From a checkpoint of a small image classifier.
Data: trained on drawn human figures in many poses, 195000 training examples, 8.1 epochs.
Rows from block 3 of a small image classifier, named by matrix and row number. Rows with one number belong to one neuron. Each number is 50 + 10 x the weight over its row's rms, rounded and kept within 0 to 99. All counts start at 0.
After each neuron's rows are labels from the 100 images, of 14976, where the neuron reaches its highest value: "top examples" is what is common among them. Only what is clearly more common there than usual is listed. The data: drawn human figures in many poses.
# fc1: MLP up (model.blocks.3.mlp.fc1.weight, 1536x384), inputs 128-255
# fc2: MLP down (model.blocks.3.mlp.fc2.weight, 384x1536, transposed), outputs 128-255

fc1.186:63 41 52 50 52 48 49 61 57 48 74 49 49 39 30 54 43 55 34 43 53 45 62 37 64 43 68 71 72 22 47 61 45 34 48 65 42 75 53 49 31 56 54 43 59 53 71 48 41 57 51 51 51 56 44 46 47 53 62 55 47 56 66 39 53 39 38 50 57 52 66 54 25 66 55 51 52 49 46 43 61 46 47 57 58 46 38 50 31 70 44 39 52 41 50 42 53 66 25 46 44 36 53 44 44 41 43 40 52 50 66 62 64 53 60 66 49 50 47 67 47 44 41 54 23 33 52 58
fc2.186:55 58 40 56 48 35 46 41 54 48 45 21 38 66 54 37 35 39 62 43 39 61 49 63 61 55 32 45 43 69 45 55 37 59 46 45 50 50 58 59 70 35 65 52 71 53 35 50 33 53 47 55 36 43 53 70 59 56 32 44 45 44 41 56 57 41 57 49 45 38 44 44 67 39 44 47 49 52 73 43 31 50 55 52 51 49 70 71 58 60 33 51 51 63 62 54 58 38 49 50 58 61 58 29 56 54 37 62 43 46 42 50 56 60 32 45 60 55 44 37 49 36 61 58 65 45 52 45
top examples: grey trousers

fc1.473:34 73 64 63 42 49 49 49 38 41 59 38 53 48 38 50 41 48 44 46 54 54 63 64 52 33 51 64 47 44 68 62 64 42 57 15 59 53 55 48 54 40 49 44 25 40 57 61 52 45 70 49 54 51 40 30 62 54 35 49 43 37 55 60 70 44 38 41 46 55 69 49 51 46 47 73 61 31 65 37 52 44 55 53 49 55 55 45 44 51 34 57 58 40 49 31 48 62 47 68 49 29 68 48 37 47 72 36 67 57 61 54 52 52 50 50 43 56 54 52 51 48 49 52 62 59 45 56
fc2.473:61 54 53 35 59 41 51 58 47 33 35 48 54 66 43 51 37 60 46 49 56 37 28 48 35 36 56 51 46 67 49 47 41 62 45 67 54 41 52 50 44 58 49 67 71 63 37 56 55 52 35 52 29 48 62 44 43 65 54 62 43 46 47 51 38 50 56 48 51 58 40 64 52 45 51 49 41 56 47 53 71 48 47 46 63 44 52 52 55 51 56 61 43 58 54 55 47 41 66 60 38 40 58 50 57 58 30 45 44 31 58 58 59 22 43 32 30 44 59 27 41 63 59 41 49 52 53 52
top examples: blue trousers

fc1.752:47 50 62 32 67 63 53 40 39 50 57 44 62 55 51 54 54 66 64 66 38 46 59 46 55 55 45 35 61 43 52 39 49 65 59 62 59 28 60 27 44 52 45 62 50 44 57 53 55 50 61 72 64 39 56 51 64 67 52 45 58 47 50 42 57 53 31 67 53 47 48 53 41 52 32 67 19 55 47 49 38 62 41 44 62 37 63 50 72 63 55 39 35 50 58 44 48 48 49 56 63 32 64 43 50 51 49 79 46 38 57 37 63 38 34 50 55 35 53 37 52 51 58 49 56 45 62 58
fc2.752:40 62 51 38 30 54 55 40 47 59 48 37 41 45 46 47 35 51 63 31 59 48 65 53 49 46 60 48 50 59 65 50 58 38 56 60 35 53 37 60 57 53 60 45 50 62 40 55 54 36 59 29 47 28 38 45 44 29 48 47 38 62 58 43 53 44 38 44 47 61 53 45 48 46 67 53 69 46 49 49 49 56 55 34 56 52 34 59 43 35 47 54 54 56 38 49 57 45 41 40 58 75 40 70 37 57 62 31 57 66 50 57 49 52 60 45 51 54 44 53 39 36 44 73 35 49 48 38
top examples: purple trousers

fc1.61:62 58 31 64 33 43 64 53 49 43 34 44 39 39 53 37 30 57 48 36 61 48 63 40 57 51 49 47 52 57 79 27 73 44 51 74 41 35 63 45 57 55 48 69 40 58 46 52 44 50 42 56 51 40 42 36 52 51 47 53 63 50 39 55 53 30 69 43 47 57 48 37 55 45 37 50 33 47 44 45 70 51 31 63 53 56 36 58 61 39 64 56 48 57 69 59 58 41 52 58 73 49 33 27 59 33 55 45 52 55 40 63 54 92 32 48 49 65 48 78 54 40 57 39 48 38 55 44
fc2.61:40 50 56 46 55 57 48 59 57 37 41 54 49 41 64 55 49 35 39 53 62 53 66 57 56 52 47 66 36 57 65 72 39 42 46 29 48 67 42 43 47 45 54 50 63 35 56 42 23 42 61 51 51 65 47 52 54 51 54 46 52 54 32 35 53 63 37 40 52 54 52 40 47 45 49 57 45 47 54 61 45 49 60 47 55 58 65 32 42 53 48 55 38 32 45 36 42 52 69 60 36 58 44 55 31 58 60 55 38 35 63 66 52 36 55 48 48 57 54 59 34 61 33 71 57 57 52 33
top examples: blue trousers

fc1.338:68 40 44 54 59 67 44 41 45 48 62 49 68 31 49 50 47 53 38 45 80 49 46 30 54 50 63 29 45 49 49 45 57 50 37 45 48 38 52 38 55 63 34 37 49 41 38 51 41 47 59 59 40 49 55 62 52 41 52 42 38 50 56 59 67 71 50 55 44 55 51 36 52 45 51 40 48 32 65 32 47 55 40 28 72 55 71 51 53 44 47 48 62 46 49 41 45 52 47 46 52 55 63 39 38 53 39 58 34 32 32 54 69 44 30 48 41 32 60 54 54 60 61 75 61 42 56 41
fc2.338:35 43 49 60 54 58 52 51 59 47 41 43 31 58 40 48 63 48 60 49 41 54 26 52 34 50 54 50 38 55 46 60 52 37 69 39 49 52 47 53 63 51 58 58 39 57 56 53 48 58 44 39 53 52 57 40 48 62 72 30 62 40 43 47 42 52 41 58 54 61 66 52 44 58 44 62 49 47 37 43 44 63 57 68 36 54 36 55 48 50 55 39 31 38 48 54 52 63 51 57 59 42 48 54 49 37 60 26 55 67 56 38 37 42 52 43 44 72 61 46 50 46 33 64 49 62 64 71
top examples: blue trousers; black top

fc1.709:43 60 34 54 45 42 42 56 40 48 65 43 43 45 60 40 63 59 38 42 59 50 43 41 65 54 48 38 64 37 49 61 43 52 48 79 35 45 63 59 68 34 41 51 67 51 37 69 45 52 53 67 80 40 32 63 64 42 47 49 56 50 25 32 51 44 66 59 57 34 51 58 37 56 50 55 33 50 53 58 64 62 31 62 56 47 52 57 44 52 63 49 55 66 60 45 41 61 55 41 56 47 40 45 44 52 55 35 58 39 54 55 35 46 53 51 39 32 55 42 48 48 65 52 52 58 47 57
fc2.709:56 46 49 57 34 51 63 61 43 49 43 51 58 56 48 49 33 41 66 63 48 45 54 40 47 53 55 52 45 56 37 48 45 46 35 15 43 41 63 61 25 56 51 41 47 47 62 38 47 51 46 41 21 61 59 48 42 41 58 43 53 54 39 34 46 62 51 56 55 65 50 53 40 40 39 47 62 42 60 40 44 49 54 54 57 57 46 40 52 65 50 37 48 59 65 45 45 57 52 50 54 60 57 65 50 57 63 50 57 58 41 48 72 54 44 54 50 59 53 48 49 51 50 50 54 45 39 42
top examples: grey trousers

fc1.403:62 43 50 41 47 46 41 51 31 47 34 36 45 39 60 53 44 64 43 40 54 39 43 39 53 45 63 54 55 38 65 48 45 45 44 40 47 58 39 31 52 27 64 60 50 64 44 70 37 27 53 58 40 46 49 57 60 33 60 39 60 48 42 60 39 48 50 56 46 36 56 58 47 41 46 73 36 71 49 60 66 43 51 44 55 48 42 45 74 70 31 63 52 61 57 59 55 42 42 38 47 47 50 44 40 58 53 63 48 54 50 43 49 62 49 48 57 43 38 63 42 54 68 47 49 60 45 70
fc2.403:37 64 58 41 49 49 40 53 56 42 62 61 51 36 35 71 84 51 63 57 50 54 51 38 62 48 50 62 55 57 40 42 72 62 43 45 72 52 51 36 39 60 87 54 68 38 62 52 50 55 49 67 33 38 41 51 48 69 49 53 46 59 51 28 65 51 57 57 55 40 43 61 37 58 36 48 47 30 55 53 52 50 44 58 37 51 38 50 60 33 55 43 50 57 52 49 49 39 55 55 46 53 56 49 33 46 51 50 56 52 30 51 38 48 75 54 58 54 54 48 53 38 37 47 63 47 48 46
top examples: purple trousers; orange top

fc1.500:41 50 48 44 43 46 35 31 47 48 39 31 46 49 31 34 48 62 59 51 51 59 45 43 55 50 43 63 48 56 52 46 40 55 47 61 46 42 39 47 59 45 59 42 51 56 47 24 54 40 58 43 48 69 50 50 50 48 49 66 34 48 39 67 50 40 53 53 39 48 45 45 45 54 49 49 46 50 61 44 52 48 40 46 48 38 44 56 50 59 42 26 55 46 55 51 49 45 47 39 28 56 43 51 57 51 42 52 39 46 47 42 49 33 68 48 66 48 43 62 51 47 70 40 38 52 60 52
fc2.500:56 37 69 53 50 46 53 39 48 50 67 54 48 50 48 76 49 51 45 56 46 59 50 60 60 53 53 31 48 49 42 43 51 43 52 55 45 69 41 42 47 52 37 48 49 54 37 63 34 54 41 49 54 42 55 56 45 59 42 39 65 52 64 34 40 45 58 42 38 56 60 57 45 43 53 42 73 54 50 44 60 54 60 37 56 45 47 28 49 50 54 57 45 59 52 41 51 51 54 61 67 29 70 51 48 42 51 60 54 59 41 62 54 67 43 62 37 65 31 30 61 44 42 54 46 53 55 43
top examples: grey trousers

fc1.170:55 56 51 39 28 41 49 32 49 51 38 52 59 54 52 67 51 55 46 41 39 51 46 47 69 53 71 50 47 38 45 48 58 51 63 45 48 59 51 38 45 48 64 63 55 34 44 51 41 52 47 62 37 40 65 82 63 47 54 61 63 47 58 42 51 47 56 49 50 52 67 57 53 56 50 41 32 43 71 53 50 51 67 56 55 34 48 51 59 61 64 44 54 55 37 47 54 45 57 47 58 49 49 61 33 56 66 50 51 72 43 32 50 36 43 54 62 63 67 34 50 59 36 58 47 51 52 53
fc2.170:56 57 45 48 53 58 59 62 43 33 45 38 53 52 15 61 56 68 59 68 65 50 18 56 49 30 59 43 51 45 25 52 53 46 29 50 47 50 33 38 51 51 40 52 40 30 55 61 27 53 46 53 41 43 45 42 46 46 44 77 50 52 48 48 55 64 52 56 49 56 41 56 50 40 50 47 57 33 55 46 50 42 30 63 50 53 44 37 53 47 34 50 54 53 44 50 27 70 39 48 53 53 39 32 58 40 52 54 51 38 52 53 63 69 58 46 59 36 73 54 46 49 50 20 62 53 47 63
top examples: purple trousers

fc1.120:46 45 35 47 53 69 41 32 51 47 36 40 60 45 60 52 39 38 62 52 70 42 43 44 83 49 53 58 59 48 51 54 39 53 44 49 47 30 58 35 46 59 63 29 40 51 55 43 63 41 41 48 64 51 51 59 46 59 48 73 32 40 51 39 32 46 45 56 52 26 48 37 39 45 57 60 46 49 51 67 57 24 40 63 58 50 52 53 46 40 45 43 44 59 46 59 49 60 68 60 51 34 46 50 39 49 52 46 42 38 76 41 51 50 51 44 48 37 52 50 54 35 46 61 57 36 51 42
fc2.120:67 51 59 47 61 57 41 58 51 49 46 54 62 59 64 47 53 57 30 38 43 44 62 52 47 51 46 57 25 62 51 45 43 42 46 54 50 49 38 73 67 35 34 56 45 54 44 44 55 36 57 50 44 32 58 49 59 39 54 56 55 53 44 58 56 31 52 39 46 61 39 36 60 59 43 45 52 58 44 24 47 56 63 44 38 54 54 49 35 69 35 46 65 41 57 39 54 50 39 46 35 54 43 48 58 48 47 50 48 68 49 57 65 41 55 58 68 63 41 51 37 46 64 52 41 74 25 71
top examples: purple trousers; black top

fc1.435:47 52 46 45 43 48 69 49 48 37 52 43 39 54 59 59 53 57 42 37 48 53 52 44 74 71 55 57 48 41 52 30 61 29 43 32 43 61 50 37 47 59 38 54 49 33 60 47 51 49 69 45 49 53 61 75 48 46 53 50 71 53 40 65 60 50 52 45 52 57 60 52 52 78 61 80 53 46 50 58 53 25 53 44 39 54 51 52 33 45 54 45 63 58 51 43 52 67 63 55 46 37 57 46 54 57 64 53 37 55 63 46 40 55 47 48 59 63 40 39 63 46 52 70 56 39 42 54
fc2.435:59 44 44 14 56 66 36 53 45 50 52 71 57 35 58 61 49 45 54 54 43 54 47 58 37 59 58 46 56 65 35 66 47 53 49 59 65 54 38 52 56 53 59 50 54 48 44 58 54 56 59 57 45 60 42 47 44 60 51 61 37 56 42 56 40 38 59 50 45 25 47 41 46 52 58 30 56 48 73 50 39 70 49 57 47 43 52 51 51 54 35 69 44 45 42 48 57 45 60 37 55 44 36 52 43 38 37 44 43 51 36 32 43 40 46 64 48 39 54 52 48 51 51 48 55 56 57 49
top examples: purple trousers

fc1.741:49 49 50 50 48 55 29 52 56 48 47 48 74 44 60 42 52 54 43 50 41 54 36 31 64 52 51 61 51 62 41 61 47 45 48 46 37 55 54 38 39 52 59 36 55 47 48 52 52 71 49 61 42 39 48 53 57 50 57 71 41 50 59 64 65 48 54 64 39 42 44 34 51 32 56 60 29 51 70 48 43 34 58 32 54 40 53 43 79 36 78 46 47 56 32 47 53 45 49 51 43 60 35 42 52 45 61 47 47 63 54 52 52 58 60 24 55 49 52 39 47 55 31 50 52 54 48 43
fc2.741:56 46 48 53 55 47 53 34 47 70 58 63 40 70 53 46 40 43 53 44 53 57 43 53 44 56 50 41 47 44 47 41 61 65 50 65 53 61 42 60 58 50 56 51 44 41 52 56 46 43 55 58 49 42 47 55 52 76 38 55 40 46 42 57 60 50 54 55 44 54 40 61 53 50 48 49 61 46 34 45 49 47 58 52 36 57 47 48 63 55 41 56 62 51 39 58 54 46 42 51 43 48 41 61 48 52 47 44 56 47 36 54 43 58 62 65 47 27 39 65 58 58 51 53 53 50 36 56
top examples: purple trousers; orange top; teal trousers